{
  "model": "spectrogram enhancement model",
  "dataset": "notes from a synthesiser with random patches",
  "train_examples": 78125,
  "noise_aug": 0.01,
  "n_mels": 64,
  "hop_length": 160,
  "input": "log_mel",
  "win_length": 512,
  "task": "enhancement",
  "loss": "l1",
  "arch": "unet",
  "norm": "groupnorm",
  "activation": "silu",
  "weight_standardization": false,
  "pixel_unshuffle": 2,
  "widths": [64, 128, 256, 256],
  "blocks_per_level": 3,
  "block": "plain",
  "attention": true,
  "upsampling": "nearest_conv",
  "init": "kaiming_normal",
  "residual_init": "zero_last",
  "optimizer": "muon",
  "muon_scale": "original",
  "lr": 0.013,
  "momentum": 0.95,
  "nesterov": true,
  "orthogonalizer": "newton_schulz_5",
  "adamw_lr_other_params": 0.00086,
  "grad_clip": 1.0,
  "steps": 6800,
  "batch_size": 128,
  "epochs": 11.1,
  "lr_schedule": "cosine",
  "final_lr_fraction": 0.01,
  "warmup_steps": 340,
  "weight_decay": 0.1,
  "adamw_weight_decay_other_params": 0.01
}
Rows from block 12 of a small spectrogram enhancement model, named by matrix and row number. Each number is 128 + 24 x the weight over its row's rms, rounded and kept within 0 to 255. All counts start at 0. Numbers have three digits each.
Before each channel's rows are labels from the 100 clips, of 14976, where the channel reaches its highest value: "top examples" is what is common among them. Only what is clearly more common there than usual is listed. The data: notes from a synthesiser with random patches.
# conv: 3x3 conv (model.mid.2.conv.weight, 256x256x3x3, each kernel summed), inputs 64-127

top examples: drive; noise
conv.43:086139139071145125153160101117131158134102068116095123090130130102106142118174153129168094111162114103146158096094090120161131106128137104115137105143167103124125080145148120102155103170101157

top examples: swell; drive
conv.34:117095144174127179126162156091114111184103171141089098167134162126121144110101078088138126133134108183111101129132135127160139161112118161108134136102134116153115099129122075153121148099115139

top examples: drive; pluck
conv.84:118123164127175111117127134127119116182131134120144110117119092102139146106117133093103131164142153126169114126062124126122095112103117085154150120112106126150110136148121158133104109093124082

top examples: pad; hard sync
conv.3:087136118109148128161090112119108130133109148099108162088110120072153123101121123124160127089142119145123136197100119129107107147114122142114135102113132104092115162174147128135144131115129119

top examples: pad; drive; noise
conv.217:132084100085136137090113098137123127102167095136128150108152130089136109120136198112130128111158104163129141147137107148132095155079127116141124137119128132112140139148124121090139120142146184

top examples: pad; bass register
conv.250:135129134137167133127164137107109105114133112129195129148128142111122131131103158164144135108160087115136115139153100140130150168138139128137172172158146132156135134115134116123078129152147115

top examples: pad; drive
conv.213:122162120152108137127151155135121120157105127142137136155116129107120136152122173092081142084133138130124118168109122127101120137157132141094168118154148108095123164187133132137131158119124116

top examples: swell; drive
conv.13:120119057116099092127073112100101164114117159150132117085096113108160138122131129148116127100155131113155102115157167125157149091110161136155119120120103140114141112105115155130106092141123132

top examples: drive; gate
conv.194:103130117130130069103115132157133116148111122147108098124126066105137115143127120131112135174140111120138128081138127128101116093107139142145115134123116138120121166137098135139148114116141117

top examples: pad; drive
conv.5:087114169147136143103162152123161106114094151124106126155108106135113130116116144149105127107108143098092114135127157138069138155154154082126106140129116131094125136118124084131114157075098081

top examples: pad; hard sync
conv.201:105138116049127119136159132132127124115108121142094123098133101107109116106110085099151106095100146105105149105077133132105098102116128101097145123126120075082136109127140102088108113122080099

top examples: pad
conv.97:098136097096149148141139147113109116134073108132111133076125118075121099125142130164082101141118137138129151096070157152112144087164120129131134131105141145157167140102121091140117113148136121

top examples: pad
conv.46:123120151048111127131170141135104128136176144119118125099116139070145144110139116140146121127152119133097118076134114152117098103137111145134137109095127146095088137149122139116117156133184159

top examples: swell; hard sync
conv.205:154120148126161091122152078126131128157158128157081132186149143077105102145139151161122138123156076152131160137121063122150175123102126131127136121085110130127125114143111109118181149103138123

top examples: pad; drive
conv.170:118114128098100101139120121116141097154154123115100116122104136128130084123128072138109093123160119147120112174076107149117136128102096134135148133149123124094119156125125157110134125089081110

top examples: drive; swell
conv.196:136108129068126176145129121162137101142131155133103111107149105142128124132124165146142167121101165124116111131107141142112102135141142110113123141142098099116097098121103129163168160093172131

top examples: swell; drive; noise
conv.49:064154151099174102141143161134116167134114151108158136168144104106153113150124160115142162152102137121115112153126129146106123135120137097126137092164118185147142136130140142147176130142162108

top examples: swell; drive; noise; oscillator: hard sync
conv.174:152160165125154126139126117128114125131121103139149133124124146070171144112136099140156133118130144163162151159109124084112138192098123102100125105126180129102109191136135107118108111118092117

top examples: swell
conv.58:111112123124109137100132121092107111129109126107127130094151114152093112091131173118082111101132109108155109117111113163119132092112100106126116155121124080083159137110094113136114140127108139

top examples: pad; drive
conv.181:151143137134115115126133115096108104126117132177118138166091104174132145150120093140143114150119083116114114139106147175131099124127130128114092127089138129114095157145103127151140181087158165

top examples: noise; pad; no filter
conv.129:103146130121141123120107120097123121149125147113115157142120117138124115109139150127145131113123100118149102133044072081122095069099152148148114116163159153108141084158121135090100156104129113

top examples: noise; pad
conv.12:097139105177093106129124175126138119106103108124138102121175127148114123137133113116108124127134123124152156124118138164140105144120075109145132133124125149102100082099118139116110074121087151

top examples: noise
conv.25:096125113112129133142115117130126148113134142106119138177103141108114153137132118093130138105153107124133136098137179102112128141150126142129125168114090137118151137149105119122138117138103116

top examples: drive; swell
conv.94:146150140110148146134188161141136166137088148116155122115144184118124129162105096099144112099130134140123094111166110184115105120134098158106076138086142093110111170147150141124125179130154149

top examples: drive; swell
conv.150:121145123079123091159132155118112132128143139124116115145093134112143110108130158147083117103125127135156137126092134135110107120096142116148096128161094116124168187138114127107105167135103140

top examples: pluck; bass register
conv.227:103121128152122119130146148133127083110165122099137164122091138159132160130124135154141121131153107132133129148154140110105145102172100135128134112149140162120109138139118141132115142145130139

top examples: drive; gate
conv.65:174102139101137151115124116158123130126126115164136142138121152147140094138130130098121106154135181111107124124075109154165146122104098131114154133138141119197118130150114126154116162161176140

top examples: noise; harmonic FM
conv.52:137101132108137147099155128112139156098161122105092103161161145080090115113119157063127121058124128128160122141162106175123119138155086122151095150125124194098105147131150134161143092089133145

top examples: pad
conv.119:142084125114111107143138093114147149139131085129093121152123135139114128076160130105112113127089055126117137105069141090094139100107135087151126145111132123168101109130108139138150103114140147

top examples: swell; hard sync
conv.14:172083115117098116105123127143111137145106105130162126141093119107132102095108157131098106094088145182091141191149133124117085074140119157103180124140116122149113130155156139140108129119108146

top examples: pluck; noise
conv.229:122155137135140116114158103140108100124173123135152150164116105135126110123128147137116120142114130115159104131150126131128136125144103142144099126162118170157120107120127148115144180142122116

top examples: pad
conv.1:119163123099173140160108151119114100146102156093084135104120155119112146150115147087143134124089104105117110153075116081115120115163097095126146141109144065099091147128122126125129161116137138

top examples: pluck; drive; noise
conv.254:133132132150137143089134142139132167103133128098210147131139122116129169115137197185090175161145122123132125129158089129147159123156153148128122101122120148120177118137114126127112117107123125

top examples: pluck
conv.235:131119110132144141146146177134126130112137151095146174100138116201153139105137139126100104134102130127129120144161150135136136118165155131118163117149146139141113125111106145114139134136147171

top examples: noise
conv.23:122132135119137170134102134124159102175110137109157109161126119109159108120133078136150164183157105145102142116099117103137110089166138099119168153102117138039129114129137116101128129130112111

top examples: drive
conv.132:095151162116150119076128141143140125118108108108152149170141123083157156110136119165144121133101098121110167129112175147126118136135116167130139167119124127128112094096131159077125132138117114

top examples: swell
conv.230:176131124156141114103174103112099153148137136143083110153121129143131149128148110140149117192171078175101140096194150132118184129114116158119130123140121141161097106143118125126153124110114157

top examples: swell; drive; hard sync
conv.16:145132111087139132126133133095085159129116136105107110163120144118123107099110117117103116123143164112134139129158108149141152087108103113122100158131134108115162135156126128145119135137075152

top examples: swell
conv.209:137135128118120116125090124165132153106121170098137108114128134093117100160123137132150122142123170150132114145096118134125130162094111135122143174126139093055129107114159109123076110083071163

top examples: swell; hard sync
conv.184:133120177089144144107146115093132152143141121152088118113151153066100124176129130152141142109128120162132146161097148140134128144121127127120132138078134141089156119127113118141162144121089099

top examples: pad; drive; hard sync
conv.113:098131119173113149143074125170129148121124151118080134066122122110119141130118146134128187109138095159120109151162158156132120127136106079120144132122079088148098080126133165128131109124140124

top examples: drive
conv.114:176117116123122160122140103184156138172133101140139150162098099119137152139160076113141123167088109134120103117124141121116116149113191159096123169121098115133117121126134077077145115083096140

top examples: noise
conv.37:099091132104131069122114107089127162132148131137118117116135119127130138115118091131121165155087085104126142114110141114112138114085142156126116107117115144106146143130115128110147114124146084

top examples: pluck; drive
conv.121:133079096094107152131120100118152117110103105144056098121133127120125147144122103089133129121118166125143107151151142170100081128133117128128139150109130122097125147121125118147132120121136128

top examples: swell
conv.237:148142151091132127128118153182126121135128147082151113128120128197107121115121158127148148120141145114119153119087107095112107165167122167127127112165164142165159146133152118152143157139120171

top examples: drive
conv.47:151133179147146182123106125152141099142151125140204145107102141157143100151145160153097169146145136135128093114153136127121092089154098117136082115129114098116032135107123158131143116133146098

top examples: swell
conv.198:128138127132128092133115131111102114138112158144100156171144131098112108124162129159140157131148141170137129117135129133143116144042147097112143142123161099112148124137098151122105133142122115

top examples: drive; swell
conv.208:106179105077091106160167149085133155119150124143086130121071140120143123121118103141123123076133119105089091137147129128118136162111080062142122129109138139094146140145082124130108140105103147

top examples: swell
conv.221:126114096146148118144109125112096133142116134159109125137111103145159079154151161117087077135144127103135143126144107151120122065104119150159107118083128121130138132162127157179122120127114143

top examples: drive
conv.29:137133133121091100103149127118109165119129123131089127142136116096126156112098127136105149119162068130160120104118162162155118082103135150087158123109108104077139131153119141153123139128120105

top examples: swell; drive
conv.70:122124146161125099143147108114147112120121111142156130147108121123109160115127084141090095131115144108136114129154151148166094092142118120138121163153131100096151124143122158128106139115130103

top examples: pluck; drive; hard sync
conv.105:148167120107154120140119143132124162098130111142150102133116100137115125149133112123156131137143147131161158098141139161095144138130140163103083103126138123118110164144134142117152111117147107

top examples: pad; hard sync
conv.36:102103153099111107155162140107099101151106115101118135092124126119119116121086071117111121098143115105165131136135095154120086143107092089117115131120175119087139122124108100123112134106098115

top examples: noise; drive; no filter
conv.138:120158111088103102080126107133157127162161151134130143132099073124125120098105109132135140153145104102102113103090124110131140088131191118151137113148117113101173098129125089124152106107123082

top examples: pluck; high-pass
conv.236:138118129108109127104127125124096132135168149116133147144109106155159156122130113145138143101152139156118135121147109106132118141156125149122138109139104154117098128126136106111169105137167110

top examples: pluck
conv.233:138131128110112126128120184140120124145116147113121125119122073145165134147120109119118137138162158139104134134161144120152142170142139132135126125130093145158104174131156153100120115126105098

top examples: pluck
conv.155:120102110121148126128162102153102167125108103168203106112128136077097165137102145100091154144092125141122173109096153138109173135150118098134147121124170131131139136145129136117096097142126134